A small model that answers yes/no questions on an image's attributes, trained from scratch.
Training: soap at rate 0.0021, 11700 steps, batches of 256.
Data: trained on made-up road signs on poles, 245000 training examples.
Rows from block 5 of the image encoder of a small model that answers yes/no questions on an image's attributes, named by matrix and row number. Each number is 128 + 24 x the weight over its row's rms, rounded and kept within 0 to 255. All counts start at 0. Numbers have three digits each.
After each channel's rows are labels from the 100 images, of 14848, where the channel reaches its highest value: "lies over" is the class under the peak; "strongest on" is what is common among them. Only what is clearly more common there than usual is listed. The data: made-up road signs on poles. In brackets: how many of the 100.
# conv: pointwise conv (encoder.blocks.5.conv.weight, 112x112x1x1), inputs 0-111

conv.31:147142171146099133116093149101147174131159110160126134131101132116173144095090134150170117130134120114069095088080130120127090138170137117108149129140103125119171104137095135123137110117112149111096094122103142109142113120171130119165127148110127104163139098138149149117114095122140121126076125160126192148159130106104119136139159147097
lies over: face (68); symbol (31)
strongest on: triangle sign (62)

conv.79:146137121104126157135113124130160162136087135152091091188132104083122128102151116127153117105135075106127110100197121136120141141115089151133111109140131115169144133114099115118149176103131099137132120106117102134111141126141136124111146144103088134152101090166117122130118104132106177121217105109095126145134123143107133120105148149116
lies over: face (64)
strongest on: teal rim (58); hexagon sign (58); blue rim (25)

conv.74:140121138082131145143167129144148072129093102159158114100104144103153129162157161145118202119167131120144150159154141137130189092145133156104110128165134108103163111121117140138144100164153128157139106185123134143133131097130109084142116135123142108123120152123108115112139120126103110117151116109126098095134093127126165103090120102163
lies over: rim (47)
strongest on: orange rim (50)

conv.10:135133120134148100154143150097149109155199117121104127137099113135117103103180116127156102112130114165075130130116126099132116110105166112129123108156167104135119128141072099132136128141125102138148134155176131114106128121121105137147111146122188100152097199148119144118186119133139099131133130156139084149107131112125090169123137121141
lies over: rim (47)
strongest on: red rim (72); hexagon sign (51)

conv.109:140149103112155177140165129103094142136146138096129083087113123150143145117110117160128104155154169157119120119097141097152138081167124128157096130084129127137156112150085157104115142138158149135116148124168146134169144105126125112139121129114139100143088176112163155147080165129102122087114136117109166107123100117116132167150093106131
lies over: face (98)
strongest on: E (65)

conv.55:149116134192120151120105148104144148133147122130101172132121084131114124144129079138129106106116105102096145126117101141134183155143107145122133130120092184138112152126134130149150096153143146161176146135140139124166133115133089131124120110134127130162125091113088131180168116105111128176151155114131160143123108052120150110111140155145
lies over: face (61); rim (31)
strongest on: bar (52); triangle sign (52); white face (36)

conv.97:114102144158124143109132133126092135132099110141096180134129123101121129128126125156125147121144088122137182105110099177121144093167120119113167152115127099104122148143159120150098148102139131143102160133134107158135074079204143139155173098169118153104137134164143127113127113138112132177125121158119120155116139165108107163149141107119
lies over: face (66); symbol (31)
strongest on: circle sign (49); arrow right (39)

conv.13:157119087137123145132142138108082154137100146117122105143127142115140128093097095099150126097090114148112150106163120110120110201163098110169122103122166154108120101136134150148155093129138078122159172074137105124128092164123143153136138133142122142117090147139101118123122135158122125128109124135102087122142106120122065089132153136093
lies over: face (78)
strongest on: Z (31)

conv.45:128158114119097124153101174108154128176144072124103171111162152167170126116121124109122103097148207121114151164110106139136114187064107164142119112127111126151097103160133112168084137151147133129115098134117107152126138118167159143103129109147136126099111139133143130125109141123141120131151126090110147123134114144141133125150102148145
lies over: face (97)
strongest on: heart (36)

conv.100:097126135123149175078108143117113180097135114133114110163123096107134148080193105149167126113138145145127161164159158174124167135141141115140122121095156116129140133091147131142114116160103106113153123111122115147149099143156128134157116072132134105112153113140126163161110084100128142114110092160097134107146148108098090117122127094143
lies over: face (78)
strongest on: circle sign (43); pink face (27); blue face (25)

conv.9:100111083164124127148138142081090127106133146144150083142150148142137120088101106139132162144166117146105139145081143138133168119154165110147076121164119110113108107128102178113132116120166102155156126123102120141115169152116099121148152126117174138140098111097127178135170133127085159118144120145111096112112152129135110117088118160104
lies over: rim (37)
strongest on: triangle sign (48); blue face (25)

conv.110:139156140110101161082108129114129116133113141139108128095109156146125151138122145123165131149126123133142159137125074077135110053131100115104162134102143108139159125123146126099098144130101115203137145087114115164171109134119085131166152092144142109087154148111161101142155116132138133134127147130144157138083131137120119126155096091141
lies over: face (71); symbol (29)
strongest on: 90 (34); blue face (29)

conv.25:143126110152115163166114120101130135125117143103128112096154128165070138120156152146124151087131140091133131096120144108081094112138133089108114139113142173126145136124164165076145154141130168101148168147112130119106138139183143128140149132092090126161144141132122147169108121114156117110088097129124139151119141168100132163146180141160
lies over: face (71); symbol (29)
strongest on: white face (55); ring (32)

conv.73:155106137149143077137070087132116151117125101118119148101091150158152154128132153111082165120137110153117113192128120133112144109094132122107112127127149131096150162120185121139113114109134132104146165102133110114105167122118144151116092117128141128118101151146125101116084082100126107107148121123155135185109145129187114134130126152170
lies over: face (88)
strongest on: circle sign (60)

conv.7:108132169139171128139128164104138138114107116125128191130143151086101135108115148121118114109138169098116162113128088119151059131160143104186136122118104086128112129146102089103115115129092118173112112130131122134101136157088132109133156115069151135115109137129176138136182117151118113155137136131144115096112127141119105135145158162138
lies over: face (48); symbol (25)
strongest on: 30 (32); 20 (28)

conv.84:123120156112146127091106146118120128137155121144105154131086119141171110156159133131109095111101105092148137117114126129106162148132119120127107143120141145106147179141095147121103141130129092110091137155111160143154109125111154098146121169145152123111174150163203093106180132153144175134126088113137127141119088098144104105145150092167
lies over: rim (38)
strongest on: orange rim (43); E (33)

conv.26:120098124135141136138204142113164132128150147153085091134163104166128136130108142125139111145114151175111132129148108137154150050149108159102147122124121133105179124146144109110148124150111130149146114086123129127169137141151089104165135081111118128128142156132174131129102110176154153100142166110119099114111128133138141131135127149081
lies over: face (72)
strongest on: red face (31)

conv.34:155145117110108166115151162148139086140121134160124144125160133113157089176152104133129134109098108130095130145148138067147160136158154113172118182117146125104156140146152141130133146091124162135141119107138151125121113148129103152163101086111140151111111157133139109136097138072155167118102121141163117164141098108102118147121133167179
lies over: face (63); rim (35)
strongest on: green face (45); orange rim (34); white rim (33)

conv.33:126172107164099122108143109130145081125145090119111154146101165107138111128145123099139134099120132122105127110106110173138091048152122101143130116098119133118102164098185108158109152149124114099111138120161122142108127114083145123119111120101138121135132104117190124119180167140135110086115147130142106098124117149145142178109147113110
lies over: face (63); symbol (34)
strongest on: bar (33); red face (31)

conv.47:095141127113128124157113114142179133071157135117139145133122173100103128153145137138139134134113147117126141089146142103139092132136111129097084120071131115123103134153157140102113110151143166089130124144119106111127135131148129104117172151078121177153149078111149149129176113145086098160106117149149158139174129147102141130156107122177
lies over: rim (60)
strongest on: yellow rim (33)

conv.27:133141142143111152094109079128125137102117128101140164133071133141143117153148132127132142138101087096141117131114152114110142145147139108128156130099142130133102136078074146129145110114115127140160144104090140110171134126156125119137148165125116108111114112133138109130245118103107167149097085134142150104120108147130129110149154129088
lies over: rim (29)
strongest on: E (44); circle sign (40)

conv.62:119127163078159143093129156112093081141123121155138130101115142110140097125116085107139134091130116124168142091153143146079126169082163095133122160138099098149127098154126136098150154150179102140137183171128146113132117149091163109159144110124145111124159119161117133135139105163104131125130096091143172161137116127124130130117125123142
lies over: face (61)
strongest on: square sign (43); struck through (36); 90 (26)

conv.11:165179160146149139104116102162141142130104087119135117139109150118138130112158146102172086143146142113091120151111165136108127218099109117147148108130100123120129109136148155158155121109125104165129122139148105133125116144082116139126156164131148122138135162121127109146119117126122153091166102156136114195117175164147151128157114143137
lies over: face (78)
strongest on: Z (29)

conv.108:102135101133127136105175138103115114120125106132125173086106125139127157127128113131113127127125112167134153114113106158136135117156133146133089145115136142133085114172105121143092102125165148117175140150149145126171130127059079102130134092127134140103130090117155159093082101119189145090103164098137131086141109118098141094147135145127
lies over: face (74)
strongest on: Z (45); black face (32); 20 (27)

conv.77:129118171091164082138155148140114145101091142177134129133136124170130137137152091110139110147150132140137107106154105111150110129156157171113117103114157123099149122146121141098154128150140092131162137145118142147075138132102133136099144133095151161147082101173120139165122101175140168146182075119121126132147155098122130121107145151108
lies over: face (97)
strongest on: hexagon sign (63); teal rim (52); orange face (30)

conv.40:133138158144128105129150157112107104089150124125150138134159107127143137146126149138136127145105081117091120135150134109111102124084102156130168145150104162110066145170106111152146171133145138131118121146131138082109115121109116105097147166111120159152080151144103126125190148141126059146169091137118121107122140114081130150131163109135
lies over: rim (48)
strongest on: circle sign (46); crescent (44); green face (28)

conv.42:183149150130128078154126141131131184131144141145097106147116134143124131117097133098165124180096106126080140130094113140122149200152144105137155116136114134152082151140097103120112142142134142145131126162139112136124079123139131115107112159122156128140090125133157136154128134103144151112140120159115096113168096168144118096154073110162
lies over: face (99)
strongest on: ? (39); orange face (25)

conv.107:139112122142117102119093130139119134120107126117134144135182077136149130089093138155136126120098149117123075130127150120179123142144154168141160077114181114129152178096089137103126112161101150074103131133106120124135154143139113141136138107100140101160171145140172128122138116135134132119110101160143110099134098095089121142098125082095
lies over: face (51)
strongest on: hexagon sign (49); red rim (35)

conv.49:093117132121095136141140127114092111123133095105155181101098134167116134151107131124182132142115111149108107088105146155123170157191113150125120125113159132137130141103124157134156160106130171145094129143170119078141103115139129156096138092089144109113150087092118112102106130087151122124145109145103175104140103111155125105137100114142
lies over: face (95)
strongest on: circle sign (48); star (27)

conv.50:094133111108115080120154094112143157162161159083120123110110160117144125170164137128102152122106152101113130127119096148123109134117117073079136123152099129115143124120121116134095133127115121136090088107115111110117097126220131117133146145109088131110144117137143123122114148141106107187143147189094145136137102109150132142151130155121
lies over: symbol (54)
strongest on: ring (59); triangle sign (43)

conv.39:138097117137127130140098152135106095127098109128125164128127111095127119156108176160183146123134147208124132106139147104112124162102091137133109115137102150109144142125097152169157167104141122151112109153115183153150130151091121138146095144109106111164112111140084121135139128135123120141104131179164132202101130148130116119126110136137
lies over: face (97)
strongest on: circle sign (44); 70 (38); orange face (26)

conv.91:158121138140100129140112164116100137147100097109142147133129116100171085124082143148116151124151132145152136153128160102151102100150111141146101125089161126103093168094144137140103149163146097145172125137142159071115123126125142088173123117126113151151123169152103112123130183143095143115131117156173107131114105114129134140157185144100
lies over: rim (46); face (46)
strongest on: red rim (71)

conv.67:120111126071097084102124121125129124126148135075116126109131139144114124148168084140060106133139167101126089146163133138141054111118119154123121136126093138137099122124120134113140129137132143134130164124117128124119122135131128143154074127106116103168130136131184102168087126158088109154149131145143155120121117089114132138108175179136
lies over: rim (58)
strongest on: hexagon sign (40); teal rim (32)

conv.32:106125172123147121113176146106152089110103150146134153096102106147129116101104157114134086109136099082127071184130128127109111114158109142186152138111122137132132168123124124124132145118091155153128127120094096104125084122129140138103095171111153138123117138140152149151150121100123059124105106138146170109130170107111129117102104107126
lies over: face (53)
strongest on: white rim (36)

conv.4:100138140108141154154162145121134157161118167099119171111121132120111124136100073131163134136122128151121132142106106095091123132107133101092160135076117144141145145140209112132091108142077125088119122155134120142094100140103112123124162135077117085132144161095135120154159090157103130105134101142120134101127105126121117095152109155114
lies over: face (95)
strongest on: crescent (90)

conv.60:164098116153119141157149147124141088108152128134122132143098108110142144119082123175143145104125119112142118120163142102114105159125111088107113121066147114125096119159093098118127096111157134103176165147138121152155165158138129128138137107143134128111128157126082112137176134128139130109094095157173128094129064099130171157120093132131
lies over: rim (48)
strongest on: triangle sign (45); blue rim (41)

conv.35:103129135085114113126141123114095134171129142088129103142131117083135119114113138163085122109161138100142101093153120117099172161108107155132113140104103116142114182095124105113143132120127119148112122142143115154152128175167150119192165127125090140137093124110146106115153117163159123133084142142165165097152173127120133185133115123133
lies over: face (76)
strongest on: square sign (47); blue rim (30); teal rim (30)

conv.104:104094127127101134113153161169171100119177157137113091153153175135135119128093119156099123117112178112148126123085136090095087122117142113134143134111125110118120138093147108135166123150123126165154184118151136125108144108120118154146121106110175116107107136097138098112159111118124092145132107127129157076104149137092172095151104147105
lies over: rim (76)
strongest on: red rim (36); blue face (33)

conv.51:152172130131157148115119136132108057118145108119124103117150131130107090090103152127136128145116129154131114168095101139105105204120088089143150090128170105091088121118163158148125148130129138136135108128145102150105107136098137150107127169149160116106113169118089113127147118132156130152128167154111116126158117119152129132157080106151
lies over: face (88)
strongest on: 20 (65); orange face (25)

conv.28:145085099121110152067153112140139168132111108090141094157172138124138122144138140122134144114122109126141118144141131132107131096109111127155142109125126120108066167153108169098095101173118125151123126128141123149154107143125145145137114114106152105148093113085132138116172154111096123159078107134134163170131133112042145126121142118105
lies over: rim (36)
strongest on: pentagon sign (64)

conv.8:130123110119141140119112140131148143109107149101103124131100195137116145133118150122108120102131120109129139109117139124162131170114133097148094114074145131142146116140154129131117105145114150092167096114169115137162117114039120095143111149097103120125142161116109103115115126124085071125157169150130145075161135163136128158128181141135
lies over: face (73); symbol (25)
strongest on: 50 (40)

conv.92:163134154093087133119139074141115163138134105158149159136148150154152145150127116108145154134114129096135093121133103107121085123189129133099169131126150136131132132139145156109096086154148163174105096089152137159087125122074124112135129168140141143114113114142090116159129125122133138121128167129115093097089136125165097158132119169103
lies over: face (58); symbol (42)
strongest on: circle sign (43); 50 (32); 30 (31)

conv.98:121135129135112116176127143102098143130088119144107107139156138114098130160166105070119097114112115125109117079137119128129102085124173142145140141093178133148182088134114128115105103123107156139152126119099133087127166099121114147127092115153171130133116175169133152139110077123118146132123151136114114097072120130092133106111143144153
lies over: rim (65)
strongest on: yellow rim (63); circle sign (58)

conv.70:124129128137110113147118150177127109163125115132103112103120172125120121111152134113145104160154139105126108101072137117121108146138135159139126147145129109125129159201092126134137142083142144090111110126101120130109113151164215123125110146142134138155119119127098133073120144130099108110085134088164110091135137127166135114113115128067
lies over: face (61); symbol (39)
strongest on: green face (46); orange rim (35); E (31)

conv.111:113157145162126112164128154139101125127119141176133151087097152117165147187149144151106129081136108151187122090115127109138119184126124125157105095104089146152122092112095105167103121175125127140144115106149142160135120156121089137157109135140105121126108085131112157128192147121154138129137121130100135134112151143115128116135093114155
lies over: face (90)
strongest on: 20 (41); B (25)

conv.93:087119121157123103149138114124097154136142167106138111105123160094098140131112121131139123168124106100132110100151142118154161185124120102090135158159073105159101127106121088175145141124110122133165116170095120142105151152128130112135112109157151121156136104115138105153102129159136078126121151085108126100145076120110094177105146123154
lies over: face (55)
strongest on: struck through (37); purple rim (31); yellow face (27); rim: red (26)

conv.29:127120163133153130101138134130108123150141094111121118144125199128117131140145115149143131164118090101090152145149113151099174171110092147143167161122117114151114118151151143158115115092109136100165130151100140117113144114145100088087116101149129136122120140077119144136071151144128149117157137157118105087146145118131125153190180137117
lies over: face (66); symbol (31)
strongest on: struck through (45); circle sign (42); ring (28)

conv.85:145151175121080152118114164149133120139137117208146188107118181103158141096126163120136129147150138111110105106115149117156139148137131130127145135144142127115131105109140107165076096151145111109125169089153135127151116151099137147096113105133142146165146095188119141114155105134140133117145097141111092128093136129131118160126134084126
lies over: face (72); symbol (28)
strongest on: yellow face (28)

conv.88:126110130128115143150158134126112062160151154153157143128121153123141105101134156104152186104135118135137124133133152132118199144111149118104141106117147159126116092174110181169175142124126147130142100125156115128074117129130133110134138154094175134122161134152106154141112084153125137126138095139134120169099136145124154118112146096180
lies over: rim (54)
strongest on: circle sign (45); orange rim (37); teal face (26)

conv.106:119113121143069103095143157156152164155072135120133097120178105115182106103107128114128124141096115176119131111123095142140144149160114067124109145127120093127164139131137107119103106115115130145124094099147124125175132107151136146141122095135119091149102121113124115125146147092145109126115090126160173095154149100116157151095095126156
lies over: face (75)
strongest on: black face (33); arrow up (25)

conv.52:166139126117180091130149143168122141095110110127148126133117144176152122139114160128099136094104156187164111175131137168120161185134105123121128117130126131118178119106096130155117112138136129092154155111084097107081139137099178122125131102114112125130159098122165098130157122148147113143135102161126136089143092113151132097140109139124
lies over: face (85)
strongest on: % (26)